Rows from block 12 of the encoder of a small image FSQ autoencoder, named by matrix and row number. Rows with one number belong to one channel. Each number is 128 + 24 x the weight over its row's rms, rounded and kept within 0 to 255. All counts start at 0. Numbers have three digits each.
After each channel's rows are labels from the 100 images, of 14976, where the channel reaches its highest value: "strongest on" is what is common among them; "lies over" is the class under the peak. Only what is clearly more common there than usual is listed. The data: rendered made-up planets.
# convs0: expand pointwise conv (encoder.blocks.12.convs.0.weight, 256x64x1x1), inputs 0-63
# convs1: depthwise 3x3 conv (encoder.blocks.12.convs.1.weight, 256x1x3x3), a 3x3 kernel
# convs2: project pointwise conv (encoder.blocks.12.convs.2.weight, 64x256x1x1, transposed), outputs 0-63

convs0.118:139123097127160119153157162108157127125134153132108138139122155081114140171116072144134145157097140080133113130136153093129147120139223100114127129122121117092124124137117137122136105153136115
convs1.118:139084137092123116130089137
convs2.118:129075134140112074143128089109200132126131130156180117113152119148150104113125111122140115120110146112154124079167144129135120118133151108092132130114112109151167113127191148125126151139120126
strongest on: rings
lies over: planet

convs0.229:173113180100091123145156148119070125129127131137216140124149145184117114107099123125116137127122131117152130085118128140120149115141168127126173141111114116117139137133137130108114141151144095
convs1.229:130198124124140124123120127
convs2.229:160112151067124156120147152144108146111128184129138122132118126131105077112103154153098150081136099119147128097147104152126117134092129152109167117133122139124150179173147112133095139147109143
strongest on: glowing rim
lies over: planet

convs0.164:141165155119146135144116141122122129108110166132132112128133098136094124079120125108108119131140128123185145107128127138133158121105228150163144123118133140097066145140121095102112128119135113
convs1.164:137173125117169133123093133
convs2.164:165104126080070139124083132131112133140145128142142123146121132159130106083077148100095133107128082124122125103141117164121148119127139170126162084118123136162136156134154089091114136138108117
strongest on: polar caps; cracked ice world
lies over: planet

convs0.21:155086122125134125134130105119134137170174129127120119140174100104147106125124139137123083121123112123140110076155133137143137120082120122106168183109126117186130142104173126116120151077118102
convs1.21:121166121153077129126143116
convs2.21:109122071124112132109151155149102145082141110144093122131089125094143142184141085141131100142113192106106113130115113114111096145097161117149112099121140133104103115157147138145144117138126161
strongest on: rings; banded gas giant
lies over: planet

convs0.55:212143162127114127141112145125129076095153153125108133152150097163137106133108126119113073129127111155160137121145131127119164121135152137139121088119136135121128123103164123096124110127116061
convs1.55:146180135133126147146156153
convs2.55:136184130104137146097139159135095118114147123116134127132103109085091129152106119151129134136128152068128143178147109121126133146109172147170139098175140143109090148165090118110126095131132131
strongest on: cracked ice world
lies over: planet

convs0.60:128075121130139112120104093130187143152164160145156100154123127152173097121144131159123101145117104148130099119145141133117138124142111114129082078109124108136123114124188160145173154135131133
convs1.60:119137149142100113151165167
convs2.60:149093137160115173141170161142075115096134156123077116121143117115117104151139104143121146086135184131091115076152137108141108108103143113133111151125134115129133126138149128116087114096108104
strongest on: crescent
lies over: planet

convs0.31:135132088108129122135143122128115146124184147130128082129094091120187089165136115132104103123105143138135083142119130131133122104131067124184111075098125120116103130136104130118127117161122120
convs1.31:142139147160086144135154157
convs2.31:116129107174103120127115121116138102141133141147130135144167074073144117099154092104117135115129169083108135089119133114147139127173115125099104146133129108138138095089193118103127134156105125
strongest on: crescent; ocean world
lies over: planet

convs0.34:155174133160107143133150131147128102142164193107112124168148149116106138144144129152105160118140124088166187131146118077133130144123156129142121130125148156083096124140164127139110104131104126
convs1.34:088113115108165147137150107
convs2.34:125104137151114139115117150137084089084092084113115119110116126148148118163115097136128130126134178110082126135113118114099109121144119137141099092122152149117097118144063126127140076079126130
strongest on: polar caps
lies over: planet

convs0.215:132163123108060131128108140126116150127165163124149126120113046114109123112105122111088166114130116069123141129104129130132109119101071146167108118147136140099125146139114116136124115143107134
convs1.215:096093135125171156139135136
convs2.215:106097109106119131094128126147125111090105079127119094118094153122154127127097114130110116123134147158117122125109101163100111134129141148139101044116118140141112139141192114125115114178145155
strongest on: cracked ice world; full
lies over: planet

convs0.63:109066128132146104124124104129135127128110122152196099149113136155170128111129123146146114133107126121119105143161140135108113119149148104089107077130125114126125126124149185146204125127140153
convs1.63:128158115128105131147184136
convs2.63:152129102115073184115125154143104145114164154146153112123126113101113070125113123115104107080134130086114118107161121121149124108088152146138140127110139113159120139148170110109084113133098103
strongest on: rings; crescent
lies over: planet

convs0.73:119130106128088114128149134129102120099160162138109119076121065127140106136143082137128195129124166077125109139137134103127119134078116137163095118110113125087124103140145130123127108105151130
convs1.73:127094127126101127134071122
convs2.73:146174094080089159136117156140094118119172137099139117117108147175118122115096162120100126117122092097127140129135115159148104122104109150169179129140124141133153165159147121130109161142101126
strongest on: full; ocean world
lies over: planet

convs0.219:128131115107084135132142109131076149100106134122071130072129141121105118119123134138117153116139135130140122069058121143139134126089089141120144129132127125164158141126189116126103133101110117
convs1.219:136145137114165156091097121
convs2.219:166116108110102141098093148168117099149128138090115131138122122131165152116067090130081140121126144104119153131123083150130128148133149159155131108144122163122103147118105078090111127172133136
strongest on: glowing rim; cracked ice world
lies over: planet

convs0.114:108122152108164128093142104135156134137130082122206146117130131076110135095112122137122084120134142044110125136130127149116127131121151127105125138152134138150138133171173129124133101118119140
convs1.114:123125104161118099177129117
convs2.114:151129133142138140122145145134123093145108156111106137151127186088114148176112100152134179152111151117117151200138119096119147146127136128140144126146131137090105126164073128109121091125155137
strongest on: ocean world; full
lies over: planet

convs0.251:127142190117153145096147111151137108140160097109136180111115098070177163139124141154142140119138131136146168178166114147102106163160133140098114125143135152129122135113102129135139124101130139
convs1.251:113116121176129107118171118
convs2.251:159159115108119134112108139173097090128144145084131100158119099099136141115113110165107104114119117093186173141156103145107145148118153155161125093173118155115108143126137121103101146113115140
strongest on: glowing rim; cracked ice world
lies over: planet

convs0.241:120094096160120137101105164142109105140115110125138129131137133157176147078147113093125145112144134132115191106123109072161103154153161149134091127165162137125146109086119110119132127127105137
convs1.241:132130131131200132127128132
convs2.241:141117102118107103192122131092153132103105134163152107125125147122104112145072123124146139159074111117112116132128161135105174088135120100134166125105106110091161128142156137117149129169146113
strongest on: polar caps; gibbous
lies over: planet

convs0.173:105125102134168091140138096091170138152108083156130125123145127114155128116125121125156160169102132116122043124135172129123132117134123081124155128107098097141119114129097136118141145152161121
convs1.173:128127128125056126127127127
convs2.173:111107077106116114100111075150133161154101119105172096109105126109144138129126123156104170106118129095112131146136116169122087133161091147128122126150107130105131162144120126149175130126137184
strongest on: full
lies over: planet

convs0.159:142089143143142150106110179139148094131116122105166097163127151126145133104117122095106110105149148134136181114150107077148135134150166161137105117149174162135144139141138090092127099139103118
convs1.159:134129127133200129130130127
convs2.159:139135123118112097179131121094142129127127128156147121133118145128098117145070121141147145183070113129114115143123162139092175094122115098153183122110094108087132133150134139119159133137157121
strongest on: polar caps; cracked ice world
lies over: planet

convs0.45:140104132120159150138153183132186108116125128105152093135171127121124127119101117114077128115139108096146142096166128110132143113117119144095131116117158164148117141131118092107081079117101092
convs1.45:131132132140197137124131137
convs2.45:104154130125141096159141100101145135120130104154110127084117129158104155126108126162157155186071131152095120149117159137105121104138099086128153118111096109090126123145157149140161137154151147
strongest on: cracked ice world; polar caps; phase: gibbous
lies over: planet

convs0.157:115127182136149119126142072124112137152119085132093180121106071092135126114162134132170095128119142191140114119096124142113130136095166109134134150124111117121119124114130143142148139086128146
convs1.157:125126121116196119133113125
convs2.157:145120122132144120133128148117187103133071142133127156128146217149091121120103128124138141163111113119104135129146129114118132118193152125122156125113121121134170124149088133132162107158147121
strongest on: rings; desert world
lies over: planet

convs0.18:196134149117132126142114149120116075114158139126113104152142075168136091132110136132114072124124109156161123136161134124117173121105164142133141106122129138130118147121152115085118108096131080
convs1.18:114144118123191119127104122
convs2.18:129099151140148144112139128130146087153044129120087149130127191089142175096109132122140150168121123098094153147139120122140141143149136128099138125176144141125154130117091126108137119127127124
strongest on: cracked ice world
lies over: planet

convs0.234:113118095129081141105141130148100140115145132112140145083119140130157131122141143129107175087149117090100149124096099138149065145140072154135107112162147141139154113130132117150113140163083148
convs1.234:119127122118198134126127126
convs2.234:152162151148143151127084152150142066143112107138118143163144137140125141111110090109130081159101122151127158150157103137124164134184157144137139109125129138145126123113157096069138106126104125
strongest on: glowing rim; lava world
lies over: planet

convs0.189:118137127139191141114154141143163109105192116117137114150101140082167151161125111147126104125128133083128141173176128128117113138141150121107100125142136152094084130149139130148137092102141151
convs1.189:157113116150118112151167095
convs2.189:152127077104100164121133156163097098124110124097087094146096108120142161175113098174090140120115142096135152157125109127105132148129132141123127121149111155065131150152116116121155107136137139
strongest on: ocean world
lies over: planet

convs0.211:162130131116117154100101156149124098137136126096100108170107134105131121125117160116088102085157128135144178135154085123156129137115141178135145136153137165159158168115158099120099121099098122
convs1.211:147141140153186150128128132
convs2.211:150134124125114126081105105164123102171132131106143130134105149100130146101112084152115128135095132125124166137154084174091122148151139151134143097138079140120133130146132108088178157146149168
strongest on: cracked ice world
lies over: planet

convs0.14:148179140103112123133146139121087144110184171136152128112130160138051120119133137141120146139123141137139129087082129138131149125108174121165170161120113116135129143166143133126113160159134128
convs1.14:125188135137122112124096136
convs2.14:154113119080081115119128136132150136134101180142113148135124160151115113104087140139120161134119092183117111102135115152129112128116134134128186121144097132120115173149122116123094155188150146
strongest on: glowing rim
lies over: planet

convs0.49:140147137174120133130172150134116085134104144120111127120156123166131152165149078151138159127131177111134145110115129049123137142165153113131111129122134135085168107131091130100122113150137113
convs1.49:128131137079166127116099145
convs2.49:149086111141088117129129183127101108100111156165093125120144126116182097145113071105131132127116183099106109083139127084141111126114147107120113150118147122117106117101148138111099109125126123
strongest on: cracked ice world
lies over: planet

convs0.221:130178150117191130142183141124169125096145105127131140104149105156087152117090121140134130130134149119188125111148132136108142121141163123105157134116138143142089128161114122103109101162136091
convs1.221:135124122111140125132195137
convs2.221:141117129132149137151177124128088110104148097129114082143110123121141135213119127187136140134111156134141115162137149145070149118117129110105144122160121145102142157164136150148133096127135125
strongest on: ocean world
lies over: planet

convs0.205:137120112123148177093088139173126130156144126095129150145132130105143120089130154105079101096173099102126141108143082137157116147093109151104129147139134150177116151102134111137110140099098135
convs1.205:144120138161181133146146143
convs2.205:141138122118130115084121099163119113158127142112144108147097151108116150115118106175124139131093134129130153147169104174079112145150139137140157101144079136094131148171129131118177155121156171
strongest on: full; cracked ice world
lies over: planet

convs0.161:138090075117177103161165130104140155145083127144111111128121165151108083096113097100134127128094146133133076123108145142125158072097126135127132095118135109101105118134137126110119104131122103
convs1.161:113114143125097167119143169
convs2.161:116127117160084146080125155152174102148117142121132150132136132091132165114161102132119110125135139084087168125160086106155104163160131136127125146173127137106171120121117127129119167133100156
strongest on: ocean world
lies over: planet